config = dict(
    model='multi-label audio tagger',
    dataset='telephone keypad tones over noise or synthetic speech',
    train_examples=39062,
    gain_aug_db=6,
    noise_aug=0.01,
    time_shift_ms=100,
    n_mels=80,
    hop_length=160,
    input='log_mel',
    spec_augment=False,
    win_length=400,
    arch='transformer',
    norm='layernorm',
    norm_position='pre',
    activation='geglu',
    mlp_ratio=2,
    head_dim=32,
    fused_qkv=False,
    bias='all',
    qk_norm=False,
    layer_scale_init=1.0,
    parallel_block=False,
    dropout=0.05,
    inner_norm=False,
    moe='expert_choice',
    num_experts=8,
    moe_every=2,
    expert_mlp_ratio=0.25,
    experts_per_token=2,
    shared_expert=False,
    subsampling=2,
    layers=12,
    width=128,
    positions='rope',
    pooling='mean',
    num_labels=26,
    residual_init='none',
    optimizer='muon',
    muon_scale='original',
    lr=0.01,
    momentum=0.95,
    nesterov=True,
    orthogonalizer='newton_schulz_5',
    adamw_lr_other_params=0.0018,
    gradient_noise=0.1,
    steps=9300,
    batch_size=64,
    epochs=15.2,
    lr_schedule='cosine',
    final_lr_fraction=0,
    warmup_steps=180,
    weight_decay=0.03,
    adamw_weight_decay_other_params=0,
)
Rows from block 9 of a small multi-label audio tagger, named by matrix and row number. Rows with one number within an expert belong to one neuron, the router's apart. Each number is 200 + 30 x the weight over its row's rms, rounded and kept within 0 to 999. All counts start at 0.
After each expert's rows are labels from the 100 clips, of 14976, where the router gives the expert most weight on average: "responds to" is what is common among them. Only what is clearly more common there than usual is listed. The data: telephone keypad tones over noise or synthetic speech. In brackets: how many of the 100.
# router: router (model.blocks.9.mlp.router.weight, 8x128, trained with AdamW), inputs 0-127
# gate: expert gate (model.blocks.9.mlp.gate, 8x32x128), inputs 0-127
# up: expert up (model.blocks.9.mlp.up, 8x32x128), inputs 0-127
# down: expert down (model.blocks.9.mlp.down, 8x128x32, transposed), outputs 0-127

# expert 5
router.5,202,164,160,205,227,203,190,229,193,128,194,220,234,184,255,253,158,193,199,222,240,234,248,196,164,176,187,226,205,213,195,248,188,226,193,202,217,158,187,195,205,205,194,176,193,169,201,171,162,202,238,222,237,191,201,187,204,149,253,234,242,141,256,187,244,243,211,178,159,244,242,242,199,195,99,167,198,183,198,228,147,172,143,165,214,221,199,215,216,197,223,172,237,232,169,253,197,184,170,202,173,227,215,170,248,216,198,218,179,182,207,206,187,183,236,197,232,172,235,182,157,215,236,193,224,216,198,156
gate.4,184,198,210,218,201,170,221,167,234,197,143,183,221,202,213,159,249,232,182,231,193,248,169,231,200,231,155,161,180,184,251,231,212,219,177,202,240,166,204,153,211,155,226,242,238,235,207,174,173,197,174,232,200,233,214,241,213,184,191,161,196,219,183,244,161,243,249,234,180,218,220,161,212,219,260,161,191,177,189,156,225,186,184,208,195,180,197,169,204,272,160,172,199,193,187,226,192,245,164,170,240,164,216,208,216,188,189,199,182,206,223,151,224,203,224,242,115,197,174,222,230,178,173,182,156,241,245,140
up.4,235,152,157,160,210,238,181,169,190,180,197,267,151,203,215,172,194,205,233,192,242,221,163,244,185,188,171,179,202,241,193,210,169,180,192,237,148,196,251,202,205,211,179,237,178,219,199,161,181,217,206,189,239,170,157,236,227,197,176,158,178,187,180,173,199,250,193,238,229,182,235,197,128,203,157,208,208,196,207,207,189,192,185,197,250,199,238,250,178,199,243,183,233,183,189,210,205,231,196,265,210,182,183,191,167,294,221,237,185,211,195,145,199,113,242,181,181,199,207,226,200,228,173,196,216,169,258,197
down.4,219,138,188,177,226,184,160,137,211,228,180,155,213,203,220,174,193,232,207,192,205,223,183,195,178,199,193,168,121,224,196,176,220,232,201,228,245,192,236,170,216,236,202,160,212,235,136,137,216,182,207,187,192,180,241,173,180,175,196,154,207,188,208,207,266,261,216,186,166,222,182,212,183,163,176,191,154,223,161,176,225,217,195,214,153,209,169,170,144,193,254,206,222,159,230,221,244,227,201,225,240,148,223,230,195,243,200,148,230,240,158,162,171,190,210,221,221,203,198,201,164,249,176,230,186,214,158,171
responds to: key "D" (94); key "9" (72); key "6" (67); key "B" (67)

# expert 1
router.1,203,243,227,184,207,140,151,229,209,208,192,176,220,217,213,174,212,219,225,203,123,172,178,201,190,205,172,167,179,174,176,198,228,203,190,198,169,125,234,219,196,189,239,220,184,188,222,242,218,188,165,194,163,203,232,166,221,182,216,229,240,209,200,210,168,183,262,223,192,194,167,193,210,182,192,174,223,224,238,146,240,222,201,186,207,130,188,199,223,211,280,202,213,233,187,191,193,242,225,144,180,191,164,217,255,218,199,210,196,177,238,263,185,191,181,202,229,198,216,251,111,211,198,263,211,256,245,179
gate.4,213,105,169,191,170,178,209,174,211,239,180,117,220,179,221,181,181,207,221,205,197,227,219,168,214,227,265,241,174,257,189,226,244,172,183,198,237,219,228,219,144,239,185,213,176,201,213,208,233,176,262,211,222,205,196,180,209,127,238,161,149,151,144,194,227,234,202,206,179,218,210,236,236,218,231,215,183,214,184,220,225,189,203,188,174,216,202,258,188,177,245,216,167,195,203,208,165,209,193,154,231,250,241,192,188,222,209,246,187,215,244,216,230,172,189,170,170,193,228,165,193,140,213,206,218,170,193,221
up.4,173,175,198,219,239,159,216,164,179,231,175,246,182,248,252,247,210,191,230,198,260,225,162,197,194,186,185,168,233,237,175,193,215,233,199,228,208,174,154,166,199,238,214,191,218,219,188,204,236,174,202,245,241,183,184,237,169,182,210,196,251,203,225,208,175,214,238,217,182,183,284,250,179,202,148,218,250,187,189,220,162,221,262,192,231,233,190,139,163,226,203,172,188,199,251,254,197,188,147,157,208,171,193,211,261,191,190,180,206,211,239,222,199,249,171,153,221,183,235,212,204,158,242,207,209,192,226,231
down.4,196,232,178,245,221,196,222,215,172,208,193,171,209,186,174,206,232,238,217,178,193,181,208,178,200,153,198,213,186,207,184,210,197,184,228,162,168,148,262,171,192,221,226,133,154,183,205,175,226,211,169,200,226,226,206,265,257,258,168,162,227,196,194,156,256,203,223,173,204,238,177,236,178,212,187,218,207,160,141,150,202,209,166,219,160,248,199,242,165,149,175,210,185,186,156,169,204,170,225,208,206,226,208,205,135,233,199,234,138,253,194,150,220,238,213,185,207,221,213,237,141,200,141,206,185,232,201,200
responds to: clipping (100); number of keys: 1 (40); number of keys: 2 (30)

# expert 2
router.2,155,204,195,208,139,225,164,212,206,199,149,146,222,265,230,230,262,211,210,224,223,235,183,224,223,190,217,219,193,250,206,185,196,183,218,157,155,246,225,178,177,179,221,194,191,200,199,178,200,188,205,207,208,206,176,158,186,197,152,212,197,159,188,235,204,213,245,191,255,191,160,196,184,179,199,231,244,210,261,175,227,191,177,233,176,159,247,184,207,193,150,214,224,277,167,196,210,148,254,183,193,204,233,215,176,184,157,203,192,172,175,142,183,235,258,149,189,174,169,170,222,262,163,195,244,211,198,188
gate.4,180,218,146,227,177,193,174,209,178,202,185,194,192,236,182,198,202,154,182,183,209,235,209,219,192,202,223,236,220,258,169,192,246,200,186,193,240,248,167,167,227,190,256,164,250,115,211,136,198,209,185,237,189,153,233,191,198,157,203,179,198,159,221,160,204,191,249,159,217,200,171,196,207,202,270,174,173,182,185,176,168,214,152,239,208,164,244,236,215,258,161,201,205,157,165,240,220,174,188,235,227,192,219,241,167,197,212,168,158,197,150,192,188,205,176,182,180,181,208,196,192,217,170,237,150,229,269,187
up.4,233,165,233,241,214,167,155,177,231,248,259,206,177,208,253,178,205,159,203,177,213,175,214,195,236,198,209,152,199,165,253,255,189,226,171,199,241,159,233,225,212,225,204,218,151,173,178,186,183,177,197,222,200,194,242,182,158,191,132,214,194,227,200,246,174,212,211,148,208,218,230,253,207,169,159,207,240,249,223,181,213,212,192,183,211,186,259,195,235,218,237,237,199,172,232,240,195,152,164,128,237,212,205,206,232,231,179,213,225,168,189,235,257,226,186,210,155,175,201,230,179,191,219,209,207,135,212,211
down.4,255,280,176,233,220,226,175,209,226,220,227,176,214,164,236,190,248,172,213,139,233,153,194,169,179,210,187,220,209,185,159,204,192,223,132,181,199,192,191,206,223,171,215,189,103,228,199,194,273,211,155,204,175,171,172,204,225,162,200,236,181,197,179,237,235,195,165,190,203,216,242,218,196,174,210,180,207,204,222,218,174,224,258,180,160,163,205,246,250,171,165,254,205,251,177,208,170,222,232,165,146,212,197,210,202,161,230,168,185,194,167,207,242,187,212,244,202,165,198,173,220,228,211,166,200,175,215,168
responds to: key "B" (85); key "7" (85); key "0" (67); key "4" (67)

# expert 6
router.6,247,191,199,228,189,152,216,193,213,218,243,181,223,214,223,222,165,188,271,121,219,238,248,163,265,190,219,219,270,194,137,219,181,206,196,179,231,252,224,228,210,216,193,214,166,189,191,218,179,142,194,160,178,201,165,192,173,219,197,161,175,218,190,205,181,195,225,195,198,201,204,175,167,216,240,220,197,130,137,199,221,240,225,219,237,182,189,180,218,156,251,241,171,191,202,164,188,185,215,176,166,254,229,229,194,184,167,173,239,227,186,167,198,238,239,203,173,210,220,239,186,191,194,202,198,149,256,235
gate.4,226,242,208,202,155,251,164,219,262,164,158,176,177,164,228,196,213,201,216,225,190,204,172,286,193,157,228,220,160,210,164,185,170,229,186,159,188,169,205,240,183,224,180,239,195,248,199,227,215,191,193,165,181,164,209,255,208,186,182,204,206,172,182,227,223,175,168,189,182,185,237,190,182,189,168,244,163,238,167,176,190,210,249,160,264,242,218,210,215,239,187,144,222,182,190,195,222,164,180,253,204,209,208,221,192,197,182,211,222,159,181,169,173,229,228,148,224,209,198,220,175,146,227,158,233,149,234,269
up.4,206,188,230,226,144,252,184,146,229,213,213,210,181,255,196,188,213,200,191,161,177,228,210,232,197,212,224,182,212,192,178,215,276,218,206,104,195,224,205,174,216,253,227,239,203,196,194,204,190,158,185,184,188,219,218,210,145,186,200,163,156,178,178,249,185,144,197,227,183,184,222,199,224,197,228,222,214,186,198,240,154,183,229,223,176,226,137,186,248,193,267,169,173,187,194,165,234,185,206,170,156,177,255,209,139,165,131,188,189,200,173,191,180,232,237,235,231,207,197,206,170,246,206,188,225,177,245,202
down.4,242,199,200,214,160,185,190,178,234,195,234,135,212,175,248,176,226,248,165,194,270,187,177,207,180,180,197,209,111,154,192,207,208,213,207,180,171,222,148,186,247,247,190,206,178,227,179,180,212,212,198,171,181,196,207,178,162,192,247,235,214,190,183,177,161,226,198,233,188,212,165,238,140,177,183,194,248,235,223,227,248,227,215,220,202,164,189,209,198,168,228,225,229,247,138,246,245,202,187,224,207,137,201,163,246,220,220,211,225,195,130,238,196,161,215,225,148,216,166,179,202,189,230,187,195,221,205,232
responds to: reverberation (91); speech (71); key "2" (69); key "8" (69)

# expert 7
router.7,172,180,155,195,239,194,229,170,226,183,199,228,225,167,174,156,212,181,125,153,158,199,166,214,153,214,191,197,166,168,180,189,197,241,196,216,154,187,239,176,172,162,254,221,190,202,164,202,208,260,151,205,201,194,245,204,220,245,147,224,184,198,199,198,165,146,178,202,181,236,217,205,251,227,244,163,208,132,198,141,230,198,205,196,213,209,229,215,222,212,231,237,234,134,215,216,231,227,179,240,252,157,189,198,252,181,206,195,173,172,164,213,192,245,167,233,159,202,174,196,209,181,187,252,183,187,178,186
gate.4,197,178,201,229,103,166,179,191,205,206,223,179,181,189,241,155,181,167,206,202,181,207,182,207,185,238,204,199,195,201,206,195,214,253,162,197,115,175,246,185,172,161,161,178,217,202,166,158,202,237,227,229,203,153,212,189,150,198,243,221,227,245,246,230,186,191,167,162,229,175,226,234,187,181,196,170,205,259,164,214,209,253,147,174,243,232,200,202,212,161,214,183,185,218,232,225,176,191,239,245,248,169,210,218,215,163,216,190,202,289,236,219,216,213,243,168,222,232,192,246,228,202,197,198,174,180,208,226
up.4,181,170,174,164,219,190,198,223,144,192,150,162,213,182,189,211,252,189,216,224,200,201,223,197,222,212,188,264,149,248,291,192,202,117,165,191,193,171,205,224,179,241,243,226,158,209,211,225,140,122,193,202,188,219,245,220,272,188,230,204,183,194,203,205,206,146,225,179,164,205,193,222,208,181,205,211,167,173,212,197,188,162,211,209,212,171,194,181,139,200,217,188,247,212,229,232,138,188,203,218,146,250,196,207,205,224,175,249,233,199,262,241,171,212,199,195,189,173,172,191,203,189,185,176,212,209,208,228
down.4,219,181,201,194,211,249,190,181,209,223,151,216,208,131,222,247,190,198,164,197,124,265,234,233,211,209,200,207,173,188,170,240,237,196,202,247,206,208,212,216,218,169,188,212,168,181,234,205,207,174,193,243,246,212,248,206,196,187,169,238,235,188,189,219,231,178,198,243,249,188,208,223,178,207,188,197,185,230,216,185,205,263,221,205,280,216,212,214,258,245,164,235,174,182,250,186,178,237,196,222,255,230,236,198,192,173,224,189,153,156,215,197,219,171,179,199,191,133,214,206,234,240,183,176,167,249,130,193
responds to: key "#" (91); thin (high-pass) (85); key "2" (63); last key: # (31)

# expert 3
router.3,211,186,193,195,189,210,159,209,191,163,256,159,156,213,175,157,181,208,170,226,224,215,180,186,198,230,273,179,189,190,223,225,210,195,218,195,187,182,242,235,230,161,176,190,200,203,192,203,205,221,226,200,232,189,169,219,215,172,226,230,151,209,164,216,162,181,142,169,171,212,166,232,152,214,201,208,129,252,179,239,210,214,197,263,169,234,211,168,210,163,227,194,147,165,223,224,236,208,229,161,191,182,219,201,276,171,186,239,199,189,179,189,244,200,151,164,291,227,183,188,170,215,212,152,165,162,240,214
gate.4,169,158,176,195,197,238,136,163,182,223,228,227,265,223,238,206,239,250,129,191,235,228,200,203,199,170,225,243,140,204,164,177,186,179,204,217,227,170,193,227,240,180,198,183,193,259,154,182,164,229,207,107,232,177,234,240,227,249,216,144,196,204,191,164,226,184,179,197,183,157,174,205,177,184,201,216,190,183,260,176,160,182,220,219,217,204,188,224,201,211,253,221,168,223,213,225,220,212,200,181,226,173,248,221,206,193,228,199,199,238,207,159,276,208,159,178,209,196,210,210,188,234,206,178,246,219,174,214
up.4,203,194,196,178,154,198,152,171,219,205,176,174,176,139,200,185,225,158,198,199,258,170,201,208,186,182,195,173,175,269,229,182,192,208,186,210,194,232,238,192,230,222,177,159,163,187,212,190,224,238,181,142,150,226,243,153,245,142,197,224,175,207,166,229,194,234,134,205,230,197,243,231,184,181,201,247,215,164,240,255,194,220,219,218,252,190,171,197,234,188,234,192,185,163,242,199,198,188,161,252,210,196,196,166,173,241,169,162,209,201,197,172,176,219,204,169,164,210,163,217,126,192,233,269,218,215,210,163
down.4,253,220,199,242,210,217,204,250,278,208,231,255,219,145,198,199,192,216,186,188,231,156,204,183,161,205,226,269,208,214,189,191,228,198,217,244,196,183,210,204,208,160,183,221,220,187,163,177,237,179,178,238,182,222,229,197,163,160,151,237,243,227,169,195,224,209,184,200,238,187,217,205,209,157,190,192,164,206,226,209,184,171,173,216,179,203,214,178,120,220,162,205,204,197,236,153,213,172,154,211,116,235,191,226,229,195,138,165,235,209,162,173,194,189,141,207,190,187,222,149,246,195,192,161,248,179,179,232
responds to: key "A" (98); key "C" (88); key "D" (73); reverberation (61)

# expert 0
router.0,190,216,195,176,230,166,169,194,237,183,178,185,159,152,249,186,182,222,198,225,167,191,217,220,193,216,204,181,184,217,178,182,205,193,217,271,147,206,234,198,258,213,195,183,217,173,240,200,160,198,177,233,165,249,142,172,157,236,171,217,221,208,211,248,200,246,225,242,169,176,187,176,193,233,226,204,207,225,202,214,151,214,268,192,236,135,205,122,155,201,183,195,213,193,113,216,216,273,177,226,203,194,183,118,218,177,211,202,208,197,219,213,222,188,208,218,181,171,220,173,211,182,168,199,245,243,192,206
gate.4,206,205,204,243,193,197,163,154,205,186,201,166,208,233,210,248,189,199,217,175,202,188,199,249,231,207,175,167,211,161,144,242,181,202,213,214,207,236,264,195,203,143,162,188,292,224,221,200,232,178,246,151,209,194,202,237,215,209,189,215,180,178,204,143,201,188,201,201,201,233,137,176,238,173,178,200,174,192,222,178,153,175,253,126,227,240,123,169,199,233,229,166,184,206,143,182,220,164,211,233,180,178,212,183,227,201,224,144,190,200,206,194,145,212,171,138,200,210,210,157,159,191,213,203,178,202,189,218
up.4,227,182,178,218,149,177,187,154,200,177,198,183,194,232,155,211,214,208,233,204,189,137,153,206,225,134,169,187,229,234,186,228,176,200,178,176,191,251,200,265,183,209,178,180,188,168,212,206,224,232,137,179,175,213,215,159,261,175,174,221,160,190,178,204,179,191,176,162,201,208,221,251,168,203,197,218,162,174,157,173,176,226,215,156,211,147,256,182,201,167,173,231,209,219,185,205,215,240,218,207,195,214,169,237,179,188,194,190,226,221,152,182,190,160,201,172,237,269,243,174,237,158,219,210,201,221,209,302
down.4,200,212,186,177,214,255,120,156,219,203,248,169,232,169,117,161,182,233,175,163,196,256,228,199,135,236,202,182,190,213,200,209,198,213,158,221,225,178,191,196,204,170,188,230,180,177,224,192,213,224,215,204,232,186,215,282,243,188,151,216,167,224,175,250,194,241,170,203,207,180,205,176,233,156,216,157,243,216,228,214,193,225,213,196,216,216,177,231,187,191,203,231,254,211,189,192,204,231,219,153,210,189,208,267,159,207,181,194,143,222,162,226,145,175,247,211,211,168,191,241,190,214,181,199,165,206,146,222
responds to: key "0" (90); key "6" (83); key "C" (58); key "9" (54)